config = dict(
    arch='dit',
    model='class-conditioned image diffusion model',
    train_examples=145000,
    cond_dropout=0.1,
    fused_qkv=False,
    width=192,
    optimizer='muon',
    lr=0.0036,
    momentum=0.95,
    steps=34900,
    adamw_weight_decay_other_params=0.01,
)
Rows from block 2 of a small class-conditioned image diffusion model, named by matrix and row number. Rows with one number belong to one neuron. Each number is 128 + 24 x the weight over its row's rms, rounded and kept within 0 to 255. All counts start at 0. After the name is the row's rms in percent of the matrix's.
After each neuron's rows are labels from the 100 images, of 14976 (inputs lightly noised), where the neuron reaches its highest value: "top examples" is what is common among them. Only what is clearly more common there than usual is listed. The data: dead-leaves pictures: piles of overlapping shapes.
# fc1: MLP up (model.blocks.2.mlp.fc1.weight, 384x192), inputs 0-95
# fc2: MLP down (model.blocks.2.mlp.fc2.weight, 192x384, transposed), outputs 0-95

fc1.202 092 [162 125 139 164 121 114 101 135  90 119 188 117 130 124  85 160 113 136 110 127 168 108 118 100 108 135 139 105 133 166  81 105 156 108 148 125 160 124 122 154 130 149 159 121 113 130 145 121 153 193 138 190 137 120 147 145 115 150 156  89 100  73 102 130 129 138 135 103 124 137 141 136 106 116 127 140 119 119 124  65 143 166 115 124 144 137 115 141 114 109 131 152 136 128 104 140]
fc2.202 101 [123  92 103 167 171 150 102 159 126 112 103 167 156 152  91 161 112 128 119 128 150  99 136 154 119 106 110 105 147 142  99  82 180 168 129 121 165 133 104 125 134 123 132 103 131 128 113 112  89  80 154 163 146 122 203 141 121 150 138 147 125 157 132 126 153 150 128 186 121 132 121 164 167 121 135 136 124 101 145  64 136 161 127 105 113 127 118 129 136 147 115 112 113 132 136 127]
top examples: vivid

fc1.126 081 [131 125 131 142 163 121  85 148 111 123  95 146 133 102  54 160 128 137 132 135 152 148 103 156 137 149 192 150 167 131 158 122 129 169 119 160 126 144 121 116 139 180  95  79  86 160  67  92 157 140 165 132 113 136 143 154 129 140 126 129 117 146 158 120 167 128 130 130 125 158  96 132 134 124 186 103 137 130 103 114 137 104  95 107 127 139 115  96 166 135 131 140 161  85  84 119]
fc2.126 083 [134 166 112 132 144 126  83 119 142 137 160 170 170  98  69 156 145 136 110 126  75 122 141 111 115 129  75 123 119  97 139 127 161 148 149 117 123 103 109 143 119 162 126  93 116 128 186 131 112 112 100 146 139 137 174 146 100 131 122 116 133  98  95 143 164  89 130 148 135 122 126 161 109 127 133 114 124 152 109 109 111 106  80 125 127 141  86 186 137 126 152 108 149 131 161 133]
top examples: vivid

fc1.227 098 [109 122 156 165 127 109 132 123 143 114 124 128 131 119 150 113 121  76 144 136 123 149 144 120 128 116 112 100 127  93 148 133 114 104 136 128 120 140 158  70 114 122 110 126 132 105 151 122 133 126 114 111 102 160 103 110 109 116  92 164 165  83 149 132 140 134 112 136 138 136 107 147 132 174  97 156  97 135 146 171 112 172  91 118 149 116 115 175 141 132 124 118  95  84 147 150]
fc2.227 092 [164  88 121 168 110  96 128 152 104 141 140 146 110  96 140 164 109 168 136 123 118 172  99  92 114 132 142 167 129 111 166 125 102 101 137 135 108 100 192 131 133 122 111  95 127 123  95 175 112 157 140 123  91 156 166 131 113 125 135  99 135 129 123 136 105 127 128 146 134 124 143 103 108  92 155 123 120 112 119 130 138 180  93 127 108 115 125 115 156 136 160 121 124  89 114 117]
top examples: vivid

fc1.216 104 [118  83 107 106 123  92 101 135 118 119 108 141 132  93  98  83 109 120 120 127  94 157 142 160 143 116  81 159  95 122 133 119 132 106 125 125 118 150 136 135 164 145 110 108 115 130 141 125 152 167 136 171 135 167  98 130 130  94 108 166 136 150 112 146 158 149 126 141 116 162  83 118 172  95 177 149  77 154 123 171 140 147 124 106 143 127 154 120  56 127 140 160 132 117 129 122]
fc2.216 102 [147  81 158 112 107 132 102 130 123 146 131  82 134  97 110  63 139 116 126 132 176 145 148 112 120 169 163  63 164 148  95 104 131 142 125 145 145 119 161 117 116 139 121 114 118 130 106 129  98  89 137 176 113 167 177 135 127 130 144 112 157 120 133 139 160 133 123 106 115 126 155 192 113 138 142 124  90 144 123 129 112 142 114 127 141 140 138 133 119 125 125 103 140 131 147 131]
top examples: vivid

fc1.131 095 [120 121 151 115  95 116 128 167 127 171 133 139 131 137 109  97  96 129 137 126 114  65 129 106  86 122 130 125  91 135 153  97 126 124 137 122 155 149 130 140  90 150 220 172 168 104 134 133 142  88 155 134 139 153 133 128 146 113  97  81 153 170  77 133 118 123 107 126 124 113 110 132 132 135 151 149 109 153 102 120 146 145 134 141 144 131 170 103  89 156 148 159 132 190  94  99]
fc2.131 110 [129 126 133 114  70 150 133 165 128 118 142 175 100 131 112 148 151 117 181 145 153 198 131 130 146 144 128 153 131 124 171 102 131 177 127 125 151 160 112 149 140 124 127 196 152 140 131 157 128 146 132  90 124 152 108 132  98 134 130 108 115 108 192 154 121 162 130 132 141 129 141 178 144 126 111 109 114 130 122 109 142 133 144 122 145 162 163  93 159  84 126 130 134 129 198 122]
top examples: vivid

fc1.356 101 [131 143 103 103 134 133 118 143  95 128 124 138 133 147 124 149 124  88 128 128 117 106 134 142 137 100 152 126 120  98 138 117 123 123 152 125 155 148 147  88  86 120 128 136 123 133 142 133 105 204 143 140 119  87 129 112 109 128 151 146 114 146 135 152 139 114 133 150 131  95 130  93 122 132 141  60 161 156 176 169  92  66 120 159 119  97 146 143  77 120 118 127 116  93 120 108]
fc2.356 110 [110 149 111 111  88 107 121 167 136 126 122 102 161 124 122 129 122 126 146 125 127  74 170  92 114 101 106 148 137 133 119 135 122 151 134 138 167 140 132 159 121 122 132 116 133 131  87 120 157  70 140 159 151  95 106 138  95 144 125 109 140 114 122  87 113 148 114  95 134 126 114 153 178  99 132 186 145 167 127 200  78  72 115 159 169 114 119 105 133 126  82 135 136 119 131 132]
top examples: vivid

fc1.101 206 [138 138 112 126 142 153 141  86 118 137 152 107 126 104 113 125 103 176 133 123 112 129 118 120 112  94 135 156 153 155 132  89 192 134 112 157  79 140 142 143 159 126  69 125 124 128 109 114 132 152 182  82  92 133 121 103 128 143 122 127 175 116 110  89 156 125 121 139 125 121 153 141 147 105 114 156 100 170 132 149 115 129 157 155 129 123 185 165 139 122 131  96 116 142 117 132]
fc2.101 104 [111 120 144 128 138 139 126 122 132 131 116 110 150 140 133 132 107 143 137 154 114 178 122 130 120   0 128 136 123 137 107 138 120 153 130 126 143 117 142 132 121 140 135 123 130 123 145 147 130 125 124 101 151 123 112 122 104 143 112  46 132 126 140 136 133 155 134 115 138 125 115 155  85 136 104 140 132 133 127 206 139 118 129 117 136 149 133 125 145 119 113 132 131 117 139 162]
top examples: grey

fc1.129 091 [107 106  99 115 109 125  96 129 128 154  92 149 127 140 138 134 149 138 141 131 142 162 127 122 166 143  80  86 111 143 131 131 127 150 136 138 161 100 100 158  96 123 159  96 164 107 122 122 150 143 151  93 164 196 140 164 120 135 103 125 151 142 140 146 108 142 167 140 113 106 118 158 111 123  93 128 106 116 180 130 104 134  65 115 137 115 133 118 121 135 129 163 119 144 126 129]
fc2.129 084 [139 124 146 123 170 134 103 136 123 130 147 150 159 181 145 141 150 129 128 105 111  53  97  91 108 126 173 136 135 103 122 101 151 161 131 127 151 138 108 125 121 145 137 110 127 133 133 115 100 120 118 136  97 197 161 150 161 109 144 173 130 112 112 127 160 132 121 132 101 128 122  82 128 114 105 120 113 117 124 145 102 146 104 151  97  98 104 128 125 140 145 123 117 145 111 159]
top examples: vivid

fc1.143 082 [114 145 136  98 103 135 122  94 136 157 101  89 126 100 132 135 122 108 156 125 123 107 129 102 132 126 161 121  99 145 118 144 139 153  81 171  92 137 163 117 149 134 118 137 152  88 171 121 148 163 130 150 134 167 168 134 107 170 141 142 105 126 114 128 105 139 140 135 148 148 123 129 113 116 142 158 132 167 108 158 127 121 108 110 151 124 104 152 136  73 132  83 132 130 151 114]
fc2.143 080 [182 150 111  94 111 117 124 127 120 150 122 131 123 109 123 125 137 138 149 147 150 116 127 140 160 124  96 123 155 150 126 112 141  90 135 107  90 107 192 125 134 118 122 160 104 131 121 131 106 116 131 126  49 170 103 119  92 123 132 147 140  99 132 127 118 178 109 138 118 134 148 105 137 115 133  80 137 157 144  73 141 106 110 135  92 144 114  78 134 156 121 148 116 128 106 134]
top examples: vivid

fc1.183 093 [108 154 108  97 142 139 170 109 148  75 131 127 129 111 132  96 125 128  81 105 108 139 121 105 103 146 214 104 153 125 101 166 164 149 114 141 122 163 127 106  81 127 157 136 137 139 119 137 141 119  99 156 152 208 102 137 115 143 107 110 114 181 136 106 139 127 129 101 114 142 145 136 122 157 107  61 142 159 132  96 167 110 159 146 150 127 130 107 128 161 115 136 145 169 122 136]
fc2.183 096 [155 146 104 102  97 143 180 143 112 129 132 138  86  92 140 112 181 151 113 119 108  98 120 137 124 147  63 160 149 128  80 166 165 105 129 109 147 139 127 155 140 123 149 174 139 124 135 107 158 106 151 129 154 201 118 116 118 135 133 177 141  86 151 154 150 112 112 150 103 119 152  95 189 125 144 142 140 134 121 100 155 114 154 112 119 136 139 116 135 129 137 118 121 150  98 155]
top examples: vivid

fc1.322 107 [149 134 121 167 109  99 105 106 131 107 162 176 127 133 111 111 132 148 111 119 147 196 101 158 126  78 116 102 160 106 143 108 120 148 110 134 135 139 169 119 108  55 168 115 139 129 107 136 121 122 154 123  53 131 112 133 146 129 113 125 134 171  94 137 121 135 107 188 123 138 140  87 149 127 106 148 141 169 118 127 114 113  98 165 137 133 164  93 187  99 136 135 133 129 106 130]
fc2.322 128 [ 84 148 106 164 159 149 115 108 121 138 102 132 162 123 110 134 101 127  95 123 111 147 119 117 148 112 134 134 111  92 170  78 131 103 126 142 122 110 178 128 133 133 126 156 149 125 106 118 116 119  81  99 123 132  60 135 166 124 114 116 135 124 170 139 117 111 125  84 134 122 112 186 144 130 122 125 136 161 125 147 124 122  87 114 128 148 121 175 185 135 145 117 117 124 140 118]
top examples: grey

fc1.49 127 [152 106 104 120 139 159 154 140 130 151 131 130 129 141 140 168 138 131  59 125 170 103 166 107 110  59 138 112 202 151 122 110 112 127 143 127 128 121 152 130 165 121 145 148  96 120 113 144  96 152  94 116 106 124 129 144 189 116 139 150 135 135  85  89 137 138 108 141 124 119 140 134 101 123  78 149  96 139 102 139 107  96 156 144 146 107 189 169  98 123 121 117 149 119 198 121]
fc2.49 126 [129  93 156 123 158 144 140 160 114 117 129 139 101 181 143 144 109  83  60 105  91 127 156 129 159  59 122 147 110 151 112  88 134  92 136 114 123 155 147 116 123 129 122 119 111 132 126 144 172  91 120 122  98 129  98 126 182 140 139  70 124 117 170 173 132 137 130 102 132 109 121 105 129 128 141  94 106 137 118 191 135  99 144 136 152 150 188  87  96 125 115 133 129 108  64 123]
top examples: grey

fc1.154 089 [128 107 117 160 127 119 135 119 109  89 130 113 126 129 197 134 115  98 134 119 125  79 142 139  74 150  48 114 116 128 157 129 126 124 130 121 114 155 136 132 149 110 140 139 174 159 137 136 148 107 168 106 139 126  92  76 157 123 131 149 144 129 147  94 138 137 138 116 123 149 143 115 145 146 140  87  99 147 106 154  97  85 136 137 128  89 165 182 132 129 116  79 149 138  96 118]
fc2.154 088 [114 115 144 154 104 133 130 130 136 158 132 102 204 147 195 142 118 153 112 152 125 100 143 109 130 136 197 136 119 125 138 145 160 122 126 111 167 131  66 166 104 110 134 133 131 132  96 137 160 187 100 103 124 122 166 115 151  99 150  93 120 138 113 161 127 174 117 120 105 128 137 170 152 156 158 171  95 141 121 123 101  94 121 127 143 160 154 106 144 124 106 170 125 122 178 133]
top examples: vivid

fc1.119 105 [ 93 139 120  80 135 100 157 110 126 129 124 140 130 186 103 106 128 118 154 128  97 108 168 141 120 127 155 123 132 126 134 143 100  96 122 116 141 155 112 117 142 138 169 120 159  94 127 130 197 114 152 102 127 137 122 136 141  90 168 169 146 120 136 146 113 146 147 117 129 134  72 102 136 134 153 169 133 164 128 140 113 143 197 136 122 117 170 119 138 141 146 119 132 121 117 120]
fc2.119 111 [184 185 153  85 119  96 148 177 125 119 122 183 130 160 109 127 170 147 137 139 138  88 147 137 110 110 110 113 137 124 138 177 130  90 110 150 159  99 102 164 117 161 129 180 125 134 111 109  76 132 130  74 140 131 130 131 142 119 115 100 128 147 139 131 115 116 127 106 131 122 127 180 154 122 130 121 137 147 129 123 116 142 168 146 114 153 154 129 138 105 114 106 125 134 157 103]
top examples: vivid

fc1.172 085 [158 107 112  95  97 115 129 115 141 155 120 141 131  82  79 122 105  84 116 134 134 101 134 110 139 137 227 115 121 107 148 116 141 128 133 156  96 111 124 115 135 149 125 144 122 107 139 137 123 126 169 115 134  73 136 107 130 115 113 148 140 151 113 152 159 135 147 104 129 116 140 160 140 107 122  97 180 126 101 147 134 125  83 136 141 135 139 132 133 129 132 151 150 138 124 105]
fc2.172 084 [ 99  80 137  97 123 136 142  95 118 133 132 129 106 100  82 150 158 157 127 124 129 152 137 116 137 123  36 115 142  90 143 113 126 117 115 113  75 129 150 145 135 119 138 148 105 130 130 130 149 118 136  88  99  74 138 128 149 155 157 111 125 110 136 139 142  99 122 131 124 124 133 120 147 120 107 160 174 131 138 136 139 135 122  91 122 143 129 140 150  98 108 130 133 125 140 117]
top examples: vivid

fc1.206 096 [134 132 105  97 132 145 122  99 119  95 100 138 131 117 147 174  94  99 155 133 116 123 166 119 128 149 152 132 175 153 150 158 159 127 135 115 127 142 135 129 126 158 120 113 159 106 160 142 140 153 143 118  98 148  95 132 107 198 109 161 137 133 116 113 136 131 137 124 119 148  99 161 133 140 143  69 136 116 107 166 160  60 120 155 116 138 150 150 193 114 132 120 119 156 155 115]
fc2.206 092 [128  78 114  89 170 105 117 100 141 134 159 190 202 130 153 169 135  93 168 116  98 101 142 168 148 142 110 140 104 146  95 136 143 109 126 128 109 107 105 122 131 134 125 151 139 127 108 155 133 119 149 135 135 155 123 136  96 149 145 172 122 123 162 133 160 137 124 128 120 132 146 134 117 104 114 164 144 121 128  98 118  58 134 123 133 107 165 102 147 135 124 136 119 129 132 148]
top examples: vivid

fc1.191 085 [106 129 105 115 132 112 164 111 164 160 125 139 129 129 207  99 102 138 123 144 105 114 107 136 142 143 108 153  83  94 107 155 123 138 149 100 107 126 137 124 176 130 144 135 185  82 130 125 108 136  85 132 131 101 112 164 129 145 140 133 150 137 139 160 144 135 143 115 131 142  88 101 120 119 144 135 165 146 138 145  93  73 147 111 135 155 114 151 125 118 127 109 162 136 118 103]
fc2.191 087 [119 140 130 109 178 127 149 143  92 125 148 127 169 120 192  91 115 143 105 137 159 139 155 139  98 123 147 126 132  87 123 183 151  95 144 126 107 120 127 133 115 131 130 160 129 141 162 114 165 128 119 121 122 103 203 130 125 144 133 104 138 117 146 127 113 168 133 120 128 140 160 169 146 128 118 106 147 156 112 166 132  79 147 102 138 107 112 102 106 137  75 120 133 131 128  82]
top examples: vivid